config.yaml
arch: "transformer"
model: "multi-label audio tagger"
dataset: "single English command words and digits, spoken by a formant synthesiser in many voices"
train_examples: 78125
gain_aug_db: 10
n_mels: 80
hop_length: 160
input: "mfcc"
spec_augment: false
win_length: 512
norm: "layernorm_no_bias"
norm_position: "pre"
hidden_act: "gelu"
mlp_ratio: 3
head_dim: 64
fused_qkv: false
bias: "all"
qk_norm: false
layer_scale_init: 0.1
parallel_block: false
inner_norm: false
subsampling: 2
layers: 12
width: 160
positions: "learned"
pooling: "mean"
num_labels: 51
init: "kaiming_normal"
residual_init: "none"
optimizer: "soap"
beta2: 0.95
learning_rate: 0.0045
beta1: 0.95
shampoo_beta: 0.95
eps: 1e-08
precondition_frequency: 16
max_precond_dim: 1024
one_sided: false
adamw_lr_other_params: 0.0016
max_grad_norm: 1.0
ema_decay: 0.995
max_steps: 13600
batch_size: 64
epochs: 11.1
lr_schedule: "linear"
final_lr_fraction: 0
warmup_steps: 680
weight_decay: 0.04
adamw_weight_decay_other_params: 0.01
Rows from block 5 of a small multi-label audio tagger, named by matrix and row number. Rows with one number belong to one neuron. Each number is 500 + 25 x the weight over its row's rms, rounded and kept within 0 to 999. All counts start at 0. Numbers have three digits each.
After each neuron's rows are labels from the 100 clips, of 14976, where the neuron reaches its highest value: "peak on" is the class under the peak. Only what is clearly more common there than usual is listed. The data: single English command words and digits, spoken by a formant synthesiser in many voices.
# fc1: MLP up (model.blocks.5.mlp.fc1.weight, 480x160), inputs 80-159
# fc2: MLP down (model.blocks.5.mlp.fc2.weight, 160x480, transposed), outputs 80-159

fc1.155:518521507465493506496474556492516452517486489494486508492499536459513495497507540490522470490510496573524511481500531496541510533512472451478527531502498482499507476479507526491534515491473508497496519531510567526534522471574495497509478485
fc2.155:504501478490485489470520479473519519522551507528464481479486464461532506530520473484494534505515551473551536527528498483489537530493521522495509514537489495479542466510459511479474496428502506518507526495501480514507502495486496443496520504
peak on: /ɔ/

fc1.258:507517549470498495486508491478518455503474499524475467509499472459505511532477478529508520483493523490492492503561483490508537487522534498503451540476484429479522477448522491567455521531480529465490516490521494522484504508527495470537494539
fc2.258:487486569485485507459512469510529498465510504534510484521506496484485523535496528537507503472503472500501510503481523495467540512548549512498469502498485465452512490518470534477510534469485433491529520521477492471474482558514526522515497551
peak on: /ə/; /ɝ/

fc1.75:516484498508490514474540531479481539502503513501496513496497467447497528481540489524521518523506506524473492526553504515569520469511506456476501455523483507499440469543490570488503464494463503488499525499482537522529475509513556474514478553
fc2.75:548508539506483505480495517459473471512521493509532489572510492488516511517503480484558485516514491507498499508489520498442492482497469514475479471508489506485514485559491522502519512525489493498511488529496521462500447480569501514535502479
peak on: /ɔ/

fc1.163:539519476476497534504518513517473491494496520494477515477512489498490519511517494517461522510466495499490509453514453466486502561518506485516489473520482499499482513478506435494499476487496512533494462518518549527483495533473482508512485524
fc2.163:475560529493548455478490538499497532502460472481516499533499495493495505512485538503462535495542490487499500534556534478500496471477484498513458530442524477538511506517513478508454528494501498443488487525474466479526517500499477503512497456
peak on: /n/

fc1.378:502501485511513477469532517520533511473479502537486515497507507520478470481489472459497520466490558478477519508475461522518479499528470476485532542497477524435490499543557497493489506493498529513528501476476485490494473492501528527527457491
fc2.378:486491547496453535490514514521492488501532476495426460464476504515510544509502481487529487476486491476556475512499465500517502477508511523493498503489469472480498513492517494497537548507510501493487527517520497513481491506500512487533529516
peak on: /ə/; /oʊ/

fc1.459:513538524475459500496479441483520504495515472505485532495483506470494530463537500480487478517501536526502487523514535502483528510498521488513438498519476443540534499494513478521533500488488483458464486516472523511458516495480497512505534530
fc2.459:492432533485525513519509465523453498508514500538469509477465505487496501504490540517528457483518530508523502491485532489517517480509500492518534494501536529489508480487456509442510530469449504498519523476511476465498488481534544494506512536
peak on: /ɛ/

fc1.214:481491497519485534482518528498512503504520464501539500525529520486470478467485506542476514527464531506471529470427501535484509507507526535492495487493531485545474497504486455475491544524544486471500509534496511475495532513502545504491517471
fc2.214:467516503511512503480486468550535460524485540526499471534467481479527500501464514519464517534498514511461459522521472486502486464479504500559523513522477521504514486481495538477532495513490499458536459501486454500506487499495492518512483492
peak on: /p/

fc1.83:517515491498508534465495487505523503494551532497513501480504520517496448470524534520457490497473499567518541494519527490515502537478512537538510506476497459477474488511515555481468508508474520510513502489520470511521514505489503536499464463
fc2.83:502463541454487475498512467499466499474505494507535466508522453485508498510494487474508519513490472484543511484492485517512499522460469530501503575506542495494520514457504501483476499454491509520486526503462492485503517513504519487504521492
peak on: /k/

fc1.145:517528526447499517513480560507502521479507473565458501459506521485489510478490551481513526525469531520494489504469524515544503507514468533496530511504493510461489526496480475497525490503501544511479500474511487473495499506495480525477514463
fc2.145:521493479510473516513472498544483487500507468529506516506487522506550529451484483476497496545488517525508505504505471534468508442490499492498505483477529514522475502505477564481510519493499471501516523508563488501485450499486524489555504545
peak on: /p/

fc1.177:533511506525497512493544496501494506487462525522501521501489480522514541482495468482491468483490484474482529528542528492533447476512496484511508513482529536493470506521505488491472509528539487486482487524518519499522506533477492470464506508
fc2.177:537490507473498476530522486532512497503525516494489535493512489463480507532466507511474503513534501497514496510498516546483533455539498502477564479508498517499451499498486510507501469514498510485444494528525488489501538441504484459537533562
peak on: /l/

fc1.274:498491468474481509454501505489527492525497499489501467543511482512481512524520443486509506474499491574539509525473461480517495491485513513550531498512472518502546498558496548502462470513449488516485490454507516502511493529522478512500527493
fc2.274:492478550548479487496529446489516474499512500485531469498437507502459458480525458487506518484516457551467493538480502488525492470533481504456522494530494530528484453533501494494504520528503506454517471493504504535489487532464494494442527504
peak on: silence

fc1.128:467503532496485525489461531510541499493544520504529503523513495446535533548496505507500498507519489503535489510521475496468503490545505507508529497466483513511492462537509508522485485507478500529515557474492461464495479462512479523472496505
fc2.128:558484468501454495525512486471465523501527516465447535514474531476459512506496528476511498507486481501524531492493468548466518474471535459505476476452483513475486492528486542465525511486520505512521515530503516504487467503510486499518508463
peak on: /p/

fc1.322:511550510458488488553498517478493492517517497528544491486530528469496474468507511508491461501494490466513488447483456511491573495515504555506506490478518555503506544512449529543517485484507529502490496541505519534514524498507480517456446524
fc2.322:491518498472482489546493492544469493497494489511511501470523491534481492529502497480517511522545503535474526497501493474485566511505516538536461494526497507447494523481479508510514524537505438493563522494507447490497484511508517476477489539
peak on: /i/

fc1.39:530462501462491511495478489537504492470513474469525503467468540482518524485544511507507544513514473523522529507532498521491463524509494453467470506531453483507483515487504524482515538538467479486478474542512467498470489439534464485533509493
fc2.39:489505516505537482447525478442485540537485527455496505500491512532478481471486517513474510536476487522516476503527474464537525526495447528559497503518504523493509487519498495475440484529477526485499527488522529452502515505465469507470509531
peak on: /ɹ/

fc1.19:531507484453505549533536515525501464468488474526495491492483511508499457532484489519522452517457510514537461514499511510462505523517501500568463518545508514458487507478502475485463489510496500502504535505492469515539476472511485493506447552
fc2.19:492530526541483514495510520538524493527489476474505520541481481475527505457540485516459465525491463428504528509503499492525499516450467521500516474516501490502484497517489548541465476492489504510475476481520528516487505514464480495476489462
peak on: /ɑ/

fc1.205:489493488525483552481526502508549486578492495507519494502523458509504534489523472522502537498493523493503488500494507518537531490472524474522468500485477496498467474494478501515495514536490491466512519514506467448490527513466503562473503438
fc2.205:519508520478482537482449470517521546484492491547471501521475442495493522501504453489512494542463499462471488454531482466533474478525532492524507502542473511508557500511490517496542521493489501519482508506481525507524523506481516471487504502
peak on: /p/

fc1.408:510502525493497453534484488524466516477521489503499493514481532541508516502504500477445490501473498499473525536498462489526487458489519504538497474532467512484478520513487503531485513515485507504536512512489486457533502465507456477474503526
fc2.408:468522456492487498522505509484538504522481508513481485524497495523530517500481507501515462502490513491536565466483504544476480497482511538492487524477478493515492490456483482536472536509509507491473486510480469489548470483502504474500506534
peak on: /ɹ/

fc1.105:504486483480499481499491491441457482483459521502519524491491514526447540477496544504493509493491510483485503483512464543535502478538481460505479522479509486462473487508491476493484536523507533462480479477487516536485490502529494497506495494
fc2.105:477471484490536464475541513502485513485527492495448496538502494521523458509570494471523496491500463549480487526507517455509495521494505514484507516502507516472477499467471489455496531515508459514489510495539528502487470504482477520511487544
peak on: /t/

fc1.137:511504510494538464561526492498514491479504538466481536479537503506478501534458493441501533570472488505490520497512474524489505505480483493472505499487493536488512490491493487473486490533502547470485500521514486536521554475532491495481511490
fc2.137:515472494495510512512509502591471526507560512479475537508535493510513457522477511503499520524525482503511440483467523550473476527463491483477507504494493485539486465461507509507483526518530479504500553486500508505492530501491521461511463455
peak on: silence

fc1.136:536488496476483491480487502488495489454479528533512464488465496477461488534511487526456510487475465487524500484526459519506476501534491515485515489502524485506494498565474491485471505516522506513543484569489483492484510522551478478504458450
fc2.136:501500470523475471509517519523492558483498480495507499463522527483561469538492517505523461432487501453544487484519527474496473482470488500495511502470499518466498484508494443501526509462479518501550482517551489503512498481486482499526523450
peak on: /n/

fc1.201:524502516498527494518486463485508520496486488483471567523492571481487509493455508528523478477526485470435534529499490535465460492491473495484492491498545545487454531505511460507504496529512492439482490467532491529532480496487495489490497462
fc2.201:516496486479544485527463519490509449504523500486504491539572467528463477461502524486497505479483488509501521501465462499483476522529536535501503461522467474499486487568456473476509508479488537520524486528508450494514549470508510542537540485
peak on: /ɑ/; /æ/

fc1.232:463517511485458518467488494489545511496466475492532535506487515507484498442520490492467458512502505483506505527510422513480538481479450445502498469479464502497569476475529500522468496507494533495496523538475506514506486512502524527496546497
fc2.232:542485538503504451468518491502542521533506482544525516476499521500506515556496505482491521537492503461483528519508504521506507492496463487481525539521452492513535450544498496502509546501550511530539503518527490480516559522492499508493494512
peak on: /l/

fc1.293:497548468427512533519526525463503537520492504482511530544466477551471489487498486483493506518538538518517471509512511450504496495486512512502515487516493512495498490452532505509483470499454496491480490458526503443496583501499481492500496538
fc2.293:499472489493463472554460488489455582501491480521508484495463498486444491495495518513520485501532468514520526472498514466510491474480538530474495506507513462476486506497498442495530531485466508459509503501495500494508494484500472531445492492
peak on: /t/

fc1.174:484440554456520534482480485528502491513526510489491522465478566442492543508505512454460475565447521508477521494489524491512538480456474487540480485517512532463520534541548530515513504532481516504497465520508487483519499503503509495511512489
fc2.174:502492536518468481466516497481526534499502510502495490512462510527510527514482516498462501496505487533475517496492488536500494452544507500518474545527497447494494496518499567480503455442499537477520496506517529499476485505514519482470511481
peak on: /ɹ/

fc1.86:498489498483502455457476502529473486502455485492487528541458501506555471490499476495444497521505493510492572520470492458502506514520525460505497520483518498535535504497550495497528524489544487499508530515458473510496479464485482506495478500
fc2.86:502525475509482548540528533468488543476486486473478458464535483515492521432466497510451513542469504489500480480526481458488492493509473523480521490531481528501533526512496490506517541523462538525500546532504527497454492531519476504479470449
peak on: /p/

fc1.278:492506499536528477481516475511538491515489520496539489472507493523485537409500497474475509503493519488478484473500499477482485531486511541475516538488490505460480505517503517481445496513517531468547523568490526479513504515565512458510510501
fc2.278:507510485507472501506530542527492486499484505509503474504537546472516522505453453506500521510491529501470528518513504518492446436548503495503504481542489512582504461531495554461502500463504505512498493494487525496481468490467476522541524494
peak on: /p/

fc1.200:485492516522478552518481500506473481483495502478535525475459453525507480481539514480494483525504511473475504497491532503481502555520479516446497548514523566522496558504454521455506506502533523526497489506498544499490506482489540505529508475
fc2.200:490554490438541500493473506461530470456571480505491484472506497498479487481528510485517480491467455492505524477488513511502527496528544515506495479498563474517490553486574522498490492498515501481534507445493488474500491483452482485494505464
peak on: /k/; /ɪ/

fc1.116:519546502452499463481511468520506537481516484480492487491498505507467493510546503515503497535534463483563486495530532465475504482495479529519494527530501520499533538537495527456494469545514512520517520513510528472511527509487489494515490506
fc2.116:481515484461469489516499543507537494482494495552438472468507482472540483519486498475487470496500527492541480488503478502491500494491519475511475503528506523509504511507473481483508519493519513550469499493463502537490508487532535471509494476
peak on: /w/

fc1.279:521541509471524504509529486472505515515523498491483488504448478505484503496487473492512472512522506492465474522540501488541488498526487524520501510527534547517509489506497446580501530553502498457492518499518506494478471493476426509501454527
fc2.279:463457524497472466482477502534512431503513495501477490521531469529495530518471490493509544513488472529484469490501494493459488518529524478448499490513450517517509538443516525503474547533497528489542491485493499488491496494522513528528497511
peak on: /ɹ/

fc1.100:506497498475462504497472518469533483538517502460457560492481502496498443445504515465558485501477480494489540516525505534532500497459450540472504480534486478471522493544534485497497465510467509520500542496551500495505508486498539500448526494
fc2.100:537479511479549482491505529487502477491526551456491502493467457495516462508520507501546545477493443520519487516474519502536521503512491519490504478469487503500510499482500520476484481514499486508534534481483518488490540525521542477495519488
peak on: /ɑ/; /aɪ/

fc1.456:479555456492507472504492477513506492507533562480495496527482527462519530484470514530509498507462475490475542481525506536529502499486567491475528494487499508503477528466513454444475488526522528474484513517506485506459536499500523533494510496
fc2.456:503471510520510515530495446490518455554519493569484471569529476484503499488489514510486476489477473480480501497469471534471450472547508486515494497477537484457525491537459522480476500481473473534496496478521485523479476524517516520501491462
peak on: /t/

fc1.451:505447502531507486528521498541517484536494543482508538495494481481516515491517475545507454514501530502480555516509499511540523464511457525461480509439530490515530489473506494479454560496561535467490529502497455480478500511484508538489495481
fc2.451:526526513490517464473502481497502478531529486485475476490527534476483464506474484532466507480511517470531441519524507494496497503520530461508446504574456517455478468519504488527475548512476466478538471524545518505521471512522482523510515477
peak on: /ə/

fc1.51:528445524508498508512499489498524518481474465517480467503502496513532510520509474488511528523477560490463499498509480491476509512528514508568496530532489553489477560498486465502500544511477496554530495446497470483502457475525508467517501482
fc2.51:487509515485500482478460507523476475481500503523483504484507497482535485492496527549513550473525462525535562477499515514491490497535511529496511500451527476497439476520540520508472510519525557488527491525487493505515482492477485475479488498
peak on: /ɑ/

fc1.367:468509459483509498508486489504515425556512535513539451507500492515497483470513508481518473485504507533506535502530530503495532534509501487519535467505483495449501495479485511467515528481506506493470503493484501475500501533544523512503517479
fc2.367:490501524490510461502479522541486536481519525560501470483512458501462473514499527498506535526562477500493505484482507537481482514523466464508488470492481515519495507500472508504495506501461485464517507467471495506525483507501518482545529495
peak on: /ɑ/

fc1.299:487529508517479504500465526493471507530465498481491513489481474453505518456487492519518459515467488507518477501475488493466528459541511478488431461511466505478489511495439533481507516506504505601455522478476485503492533508478461479490477495
fc2.299:515512507503510507476549513466488467498482469477525500499471525521502472548494515465504496481480505480519494553453522474443522525547542582520502543499468499517506509499511535498481486478525486497490508525499485533454481538440519487492535514
peak on: /i/

fc1.265:492486518512544486498511519463478494484480505482493474486519456532535482538487518471510493540489503447526499508511518565487536502487524488565505494488483521520529513466486467506492490440481467465517493476524506520530498445502508463448502468
fc2.265:501513486435493516493527470510515471488488510484496506496531474490461529467441494488502496556460531519467502480464513512487509530487513524495510499490489533513500483453470479500467486571509499543532517506477488499468488491510513509512552521
peak on: /ɔ/

fc1.123:433495560509489506497512518499523515486481528545476500519507474480510478501487496525502542491499539486476469508550478481544551521538519489499462490511474496491481475507438479538475504514455493510494505497522507505496505492510505482523488522
fc2.123:488533502477501515480505488502528526498479522564522500458467494492479511575486486506494507473523466516502491499490483516471448465547514513512483481490530493483472514491483489475494571515491490467475498525497499522489552475482505543494486497
peak on: /ə/; /ɝ/

fc1.426:508532496544511489510446448488519544492501534538498482486495479506485435501518557533540449527501523478501537509500486487531509489532509495471530498520540517504482493486490476541488509564501500505508463460495498514522475501511456480518471542
fc2.426:504489527491483508465494477476482529516468529492521513480461489483496446472485503495486456511547484515534540499537520483510494513431436494541469499451491487506479486528498516511500463446544516499516490522542479474505518496496504501474496531
peak on: /k/

fc1.412:483486445493490479484508499476518493479498513519512516446508488522479496490501513516506481542499453504466454460521506496562544468508537569493461548445445517479480484522544497564527520506497523509464523519523539510490492496525545475513514478
fc2.412:515489474497547550501522482494513527454503474496532535481508480479489471549556483523500542521510525515512505486530535527480492536497508504527561490451481481481476501494523485486491531484508477494461473525465492480516493482497483448477527521
peak on: /k/

fc1.70:496456497458491487507481503537489468513464485455512494502532523493526516472528495518456482489509470518520539533462534477483522478499495511447503513519479492473488516531522504500512535502488506440516528507531475474536440488474473457533489484
fc2.70:509520499507504524477486467475464538522465504502484504474459482486526491485503526484506455529503501498526507495536488491512497512508503522542492470475478521503474490482505494513493517546482507477502524478532509503503486468472472451469494503
peak on: /ɹ/

fc1.465:498477527473472539513519480474534456442537504498516534472483519487496525532488447505454541516576475524484507483505457526488517522506514476535504474497473501527482462486539525499511534485483511490478485481545440489495479467522495533518504494
fc2.465:474520545456522466493482494559496527463546510559520469450459498489467487539508506496518471517520490503487560507513480519484465495512464489522497471498520545506506493481510532510468495508467547512536465512509546501524510493509487489492505476
peak on: /ɛ/; /ɪ/

fc1.401:519476508498528477488489469488522462508544531489505518499527508517510512503538504483517507463454498513491521569473470478535498510501494524556515487469490527474496494471502472481524469483482532460494490492504484493440511512478501483467470449
fc2.401:503457512491497500500477471505455491557486485469446501544466545497490499541517544513513465473501523534479559491500483518485538500518506522531498501533484521494500512479511439478535520506475505552494490502473534496488579479517475435488487492
peak on: silence

fc1.52:498524495563488514522525511490455472493504522501577484508486534481485502466478517463525497471531488471520519508499496495512467478493530509488534485551503505517510470496495502509500460468473547554478484546507494509501517531507494530518479491
fc2.52:488518509516524499469494543486531465493498474497483470471545519500531474497491504501479511531498499473498511492534467454523515528500470498502477499485533487490486506504480534441465532513496478454520497507498549512509551518508512485476460480
peak on: /oʊ/

fc1.263:505542504513513488485492477507516522524497479498527515510499495455537574528478491528464517536485504519456550493503495517522501516482482467492500483479557502486511477495510479489471482523482538466537483518448478493510464517492549540441499479
fc2.263:497563498489508494524494511534499491533524516481513496480486536478506542511505528536533493469494506471526524499476518516487539480481502545467480474489492540481464524495495516468509504513485477511505494513479469569457536488493531510538553482
peak on: /p/

fc1.40:490510516478526480461414534448498498509541520491481501454462517512511521546494489510487461474477453496481503491489506528457478500528441515483526510516501447480512511475516468511493484476542493535517497484499500527490524531486534502518550462
fc2.40:475502478493546499475500476504485483517505511517517503533527481455501488493540509484490545527499466477450511467521455472521531433492494489498498533460507478540478544485505491496513525488487505517507519556485528497505492488554510492512499496
peak on: /ɑ/

fc1.342:523505448467482462501466491472534506497508464492455519498507546516491597485489469466494512527540540542512507439483515495512513533503542501491507492472519509524486531514497525546487474493488554526511507469497512517506498480513483486499499475
fc2.342:466482502531471516507483494507532531497532497551554509487514505501482479514494521499474516516530515467527524479522494561474489540523499469452500496464501505517501523516520530532497487480514482502490454509497471506529475515523473482462491471
peak on: /w/

fc1.361:462536518525508504517526526485509522469546520506490542487538475461536525531468504561502512464509534515472502500495512523501525499517479490534434509495515469536529499473548534489516488471509539483509479546468518488513460440496544510502512532
fc2.361:489489444522468498491505491507524464479499515510525488452490516487493465463521528475457496518484452457509502513491461516519532500474509472434466503534511500492481532534499490467493495511563461521469519478542496459477521497541489487537466525
peak on: silence

fc1.126:550498498479499429507513509456516495501473515487499519525488501469471498459497538469512534479508523530525479487451488497500498489461490513484511505470539487499501517458500552487475482512454556510474475480496532473501509503543527479524448514
fc2.126:506459531510492509486496413501513488499523491481524501509511495437532421506499485497516499487518497505462508478500549508510502465481486465451489465506479507498508491466534498529497465499535501532522509496516486505470479516496510457492546487
peak on: /ɔ/

fc1.399:486501476464531462459468448459538473537524525478475483521508485541447525482473445483474471508515494504497555519501513486505521501492489523480479509488483543501450501489498504492490498502500495523511483508497499496511585527549470511497541479
fc2.399:503497466536491484527508518483457503506492483506506527500543498471534524496488517534438506492534520471507468479508470484514502477507517516448521474495466535537505510496464534499457495521462460518487546500489491511496447482580494514490533508
peak on: silence

fc1.282:472490503480494505491489513526499502566489510511506476522485506506524548444503474502485444555516532502471510501517495497488476503495455486492511487507502490453498506513499515499515528468471524490497484522541472492521468494516514469478507479
fc2.282:518523496529504530485484440444493548525526462501537497490436511513518527551463515529467489497550505510479527529521534508497477499494499481531501470523488486497523504455491514500488466536511514519479528510480451494472498501528530486467482527
peak on: /ɹ/

fc1.383:512470509505453509495537526484489490507498503516503470477507465526515491468494501477501531514515499497499503498463480480489517448520502551466494499504523502496511534484475511460488474515492512492533462569461500525523533441477506469493456472
fc2.383:513497514454550511555535482442494485515508506561482476538508478481471531566444533524523519512476497469501472497493511451460539490492474473498537497484503500501523494481462467476456508473482499468473506537492468515479505529506455473436472548
peak on: /i/

fc1.471:484533494502502471461496496527507483496505524535507458531509480476438478470508528532497457495506471520508502546506500503495515573539539535506493512475540519532477533486480497518491486501500475520507512503556508460497520504523487523448496523
fc2.471:476512546498499468487525488470521515507469510507497510468538516531523484519523506487504448497500467479523491549510475470513493510450427481472496490500522499532438457484482523476519448530518497497531543486522492473498513500511468535490553508
peak on: /ɹ/

fc1.33:501504564480497467448536509509494533510492469482487478553505508503504461530496533526524505465510483530459508557476490468470494489495517485479495525489548522471509512471483507471499528491461529466532477477559537525511482490478520494523489493
fc2.33:488496501447491483545517542492505495507498494488507497523559450491482496532493478513473536483474508529474518470500516463508498495485492518526511500487493513519551520515478477481501523520503543478489520502509481482491514496533504483494485538
peak on: /ɛ/

fc1.221:479573527460525497491453526477541512495455489526528480541526523469522498491502498485514541518501537540464503505518524481474509529489525469483503504484477500500463482472520550471485498519459525497508501483483534524551484494503540498468512487
fc2.221:510501537521455513476459466491505538512499521492489522477470475503522502495492491512514546433483502508561506490478512500470481518517520532478524534476499494521502469491499522527537559474512526502514529518550491509480452494524530435498519499
peak on: /oʊ/

fc1.318:487531518522545490502460543530527507476478519490508519489527555518493479456495459513488475491461515481484534546510461484473498520485440492487485556511505537432469529491515530498453491486491505493518497524490515469529522490486467450495539516
fc2.318:510466492441500507517543479465507491476536518522463497520519493489506507527496461453545486489513487517517481499495516522508490520516520480515470489474464516492452486507509510512470472507491518523459428515506493520507522481571513518503520457
peak on: /ɑ/

fc1.391:489538493554542555487537543503504512498509519474520511495469553482505496498446545515498527485469529513499479467522453547494514479507525497499510476498521530564503503500529474502504528485485493483493473490566511514488470470524480484488466508
fc2.391:529494560529448505548474500505513476495502494511505489474491442454511460491504476444497490499522458507473526488494470464532494468513499488475474477527540523501480499569534525514517482504549485503508534522518512463493498509482503520512500505
peak on: /s/

fc1.67:529523505496532520530452499494548479526519450491488468501483511509543521505508437518468531508506484480493472496481510478525516489476484481469526461491474512472506508520512519515519489543534539526499494517547478503520518487472488522480547480
fc2.67:487487489501537498492514503521476555499485506461523472504508507501484484532520556522516515501500506467483508506461540481493495547505513508504510472514535504486459512480487495464538491513453447508461501463488469488486479524480467516508521583
peak on: /s/

fc1.424:543503527458530508465498509497480515551542535513500527498524479556489496495461537494506498531440472474514513500487457471477494540541501537495512517467537505475490487533519541495516499510458508484473478492475468526496460494498515483513485507
fc2.424:518481497512511501492479491542483474528467500459478440507508488514501508534522512477507477526501522502511526521527469507540479473454486520508511488485479557479470500442437500528499507499500465504493510455496499476502530505508489531470495482
peak on: silence

fc1.93:492541513483478512485473486475496481529493474509507543526521438537505485525493519521479501520479497486483504531494487525473516569531503487516506489490514487473479518476505519441518502531485496509518450496521465538479492507533500517487551493
fc2.93:528509512464489501489472523503494508523511498493453480498506521521500521458502488494541481480513513485511526513527535464483506534493477501509487535421456530463510514508493454482489552470519476530537530509521497534506491504496500482542484510
peak on: /i/

fc1.390:488500485534456541505489497511490492479510492506491493496525510498487458510508501466515498507502470513486490484493496492507540458539533494497562533490520453509481491470556523548482473524480533462547549492557454515523505476492480462447475514
fc2.390:468513487495543520546471471518496506476449494501506519519528470494478485550497483512492511493490525459493503516543466472468477518490496505459489502526488513511528483474565482502499502478501512479516493485488493464502481468485494470521542508
peak on: /t/

fc1.435:476560477483496485532521493512476484489489482454519481482459482483541477487508529536493523485528469509471483461548493514494513456494506555535478487473542503516497506466529484518533515488468497448490487492533502537508476515497503546493493519
fc2.435:504504569495511490482503505541507477455488469535476532523518447537501477501452517510497547445531528482517498503505541467460526512453515509488484511476478493503502509536456542504523498539487498520526495530457505507428487516500530472489503507
peak on: /ɛ/

fc1.15:500510552509459469471508457472494513490524465487514532461495485490481512470483469540485516508499510479454518512527515530537525467569507514493547490518496486483467520483514486530494533499490486463527488473455519496543491537498522504460470481
fc2.15:475487536505480509485476447536536499489531456556503496543452504484490512517507521496456496497529517515480489512473513521463463468545498456532492514495448495542521524457511509533494498497521490475484509494543496517499528472472527507511458495
peak on: /t/

fc1.91:515501483485480485462527553501504493474498498484532486488508540488453509493479495547517447486535558452458517538521501526503521539518510447522531491520518486506484524498486526511474523475470502549518487535488511494520491491513519526539501484
fc2.91:514497513505492505546528574506472457498473500540510515521476467475475523453466477503532503517479529525497489501509528492463488481507530465492479501524512493531495537492564481484521506511464457473519533508483498525479469502489475432509492508
peak on: /ɔ/

fc1.398:489506546527466513485521487542530488507503503497482479473481498453485513455457479464539548512469460526469490535462485502478502575471497494495497498494477462533487516497536523495490507498517510534484517466477509488523462508486476522522482529
fc2.398:495510508470580518501526459455516499476505493495523546484539502490466525483531475486530520489515514475507501513498545507514456484528498488496524505492540509501461483501502525503518495496529529467518472465507514543473549521502477507481516507
peak on: /t/